{"spec_augment": true, "layers": 12, "width": 160, "shampoo_beta": 0.99, "max_precond_dim": 1536, "lr_schedule": "linear", "final_lr_fraction": 0}
Rows from block 2 of a small sound classifier, named by matrix and row number. Rows with one number belong to one neuron. Each number is 128 + 24 x the weight over its row's rms, rounded and kept within 0 to 255. All counts start at 0. Numbers have three digits each.
After each neuron's rows are labels from the 100 clips, of 14848, where the neuron reaches its highest value: "strongest on" is what is common among them. Only what is clearly more common there than usual is listed. The data: notes from a synthesiser with random patches.
# fc1: MLP up (model.blocks.2.mlp.fc1.weight, 480x160), inputs 80-159
# fc2: MLP down (model.blocks.2.mlp.fc2.weight, 160x480, transposed), outputs 80-159

fc1.198:105153077137101153125176144143116156155111106131088139143139104137131166160145103150056120107114150169103156097094119162115118126173168141132103099165156080109140135120125090147150130161123109164128109100142168110109135114111114093157153187
fc2.198:131154109089126106117133089141136131108139166131166104123159148153107137126143095124096112114141166127111092115101101162106136127169121160079109136123143122149099116141091125141125099129116125116162116145114108157193089132126175143142153129
strongest on: pitch class: C#; glide; triangle; square

fc1.195:123148146132116127107139119105152102168132141154099132101058149140133160151125130075138146154079127150154155155151151115110124182131158140083124103139083159152131123138131143122149140122153131163140151118097105128089116124101131106080144139
fc2.195:094115144135124132152135153152154144135145153142119119103109131130166147140097098151109077195119099149149209124091122121124139125127123129141123092106125115122139116121117114143130122090121095111129120116141123099124147126146138129087142179
strongest on: pitch class: C#; inharmonic FM

fc1.359:145162105132114173132122143112126117165076140134143114110154147161083138167140149140127124092126126069141143147148140143077113196128108168116115163134146128160134150143158142163134129146180128098132117138152115105097136152129116124139161129
fc2.359:136075113091135138121125113136100108105155115101099114153134154118124134134127121127179166170119143146115174130137136156131108118119114140124098100086095138186173140145151125128145098153089115116087129156164135089157149183130152111107150101
strongest on: glide; pitch class: A#

fc1.110:133116112178102109105123134154086102111113107159126116118159098169124130135128154179152105094131138102152131144121178126121094113141145124182096138173132119129129121090125122105091128119116132162090142130132174122131149160123167109153128115
fc2.110:078125105124149109142137149168093114127136130122130150122137133186146150101141112108132113142109113124160124122103122109108145090122157113097129164123103103131158116140118164148084106115137102112129106152154104119173113114100169119120082131
strongest on: glide; pitch class: G

fc1.22:135103122126101124143180121108109116128134164127110151085118091077118133190129124172143112153184121152134126092070138143124125153150131103149077109142136123126137151146115105126110152152190138121124109099131142135123116137147148096140137119
fc2.22:114143151103129107127101076146171137119130139106123135148160128122109097147116105150164161141115108137140099147122186163121141141137138124132100139111137156148148149144128129168156108117124134137162162135130127178112104110130132136105113133
strongest on: pitch class: B; detuned saws

fc1.179:107119101116145135138139119099140138067126136109112172097105150156120096108126134124113156141128102143177126148173137112066177131147123087104108103142117068110159168107111092105145133161113099119105130124128142131147188126136107148064152136
fc2.179:152121125106114156113105143110135085117183106104147150131121138120113133129105113133071155157103133099132119193171167159162125125130142164134118161076154132144150090111159127117108156173138127127159127152129166149170138087083175119116143157
strongest on: glide; pitch class: B; pitch class: G#

fc1.461:124118141146141143126134092076137115152134124111129108155132080112115155128142135101115137145118127132130155109103133144134113126164112120140131122132143160131122192125075114123088111148094135106102145109098170132124132143123138139141127159
fc2.461:168145111152114121126119168073116123103129134106148109097172135169084204074132136132135151168132172134171132125127102153096120176142140139130155124094126161109063144144090117152119147147105153099140122118111130140111161137113175136099118187
strongest on: pitch class: B; saw; detuned saws

fc1.300:119155108099110119137151156156147096109116156134134151098126139108110131127161136122118130127130126101112075080129154070156105133124077116131149145076117110097152141136113176106113121105136084131130100111157135160124135150074172188157106165
fc2.300:095143091091071117117091136102143123157165147132127151150139130102115110116138131123112166121153136165102110138127139107148107108128138091114126091130111102157184107176084116150139135151128104166154068146133134144127085151148108146122150090
strongest on: bass register; glide; square

fc1.209:083129131134131153169123105098134121083083112134125136093135134091124121108175099136111129118115141116127138094142107144124135122127152123149135139211170133153124115145121104164159178110100141132095126133159160177120159178123140113115124127
fc2.209:134088120153118084101107113153139129091134123134128143128101094108130092102152190156135123153132163113120092146111129084119143113140112148128122104141116130147134147123098172122088126108127103114092149129090105180159156156114091135136146141
strongest on: bass register; triangle; pitch class: G

fc1.325:103118138133115089098112094098115130149114156157174135141138109134127107131147119135157089129143103121073114153160106062119097127133116149126126155135140110119129126159177130164126112161085154135129141140131134113132142117153121146165099140
fc2.325:119161109121071165149103137125152168110107131142160101139114102109119118084132115107135152108122136146136089157167164120102125131123109107132149192107151139119183169122152106160156169096140111123121154104154116095151106180082132128158145127
strongest on: glide; detuned saws; pitch class: D

fc1.276:144088180138156128166126113156121106099137117088091139107115150131101090120134129123158088095101076149144134097141110104136160095097152142171143130138140129075150114099119135141105076127098103123139122142112115126160148140142123103130116144
fc2.276:140082123130146124107145132150136117106141160110107156120088157126143154085141179132149123141159150131142130118086122125122165080124105139140098122174135123136106117156090137135104118101187104134152161177145106139102127164116141155152106091
strongest on: bass register; saw

fc1.59:140154120099082108186116145113127142108140112108150158122150125168131121117141144142120164109139161111127090109117135133163119108129156142120171110140109128129109112118121117112113118116166152155159113138107113147175091095139103185105123128
fc2.59:140112106135137130168127134114101108173092107052119132113131123124144158151149120107114110146082120111100130129139153190092123091152118126103133154116130120172119145124105110118154150151141109133085134141101131089104133109138135139151140124
strongest on: bass register; inharmonic FM

fc1.216:130152139157102119146123082098126164153156135123144104151156176148116155100149118138142166138146112173107169116144122134077130116120124110094105106111135133140116166142128119120156107107123109101093180148117156097112137091148178085117131126
fc2.216:114116125107129080070146127084117124110181090120141165142148149139104146127126127132162154154159168136183135127136119125145137106153158129131145106118110114114134146147153082135186154157065104101093139158143130137154134124116131088119128137
strongest on: pitch class: B; saw; narrow pulse

fc1.476:141130151141098086146153128145134114127114109153098121085130113119082097126137080153086128135111154098144140125184140117102112115109117077155142131118102110156104109139117105109086112108117120120159152131142091129125138150101139132141110132
fc2.476:088102130124119118145123113108125116108085104157079099112114114115125150081141175126126142090120171156119149116098118115117092107135142095125158099142158108102165117166180152137104092125127137144124138142114142149129125135127125166116084116
strongest on: glide; pitch class: D#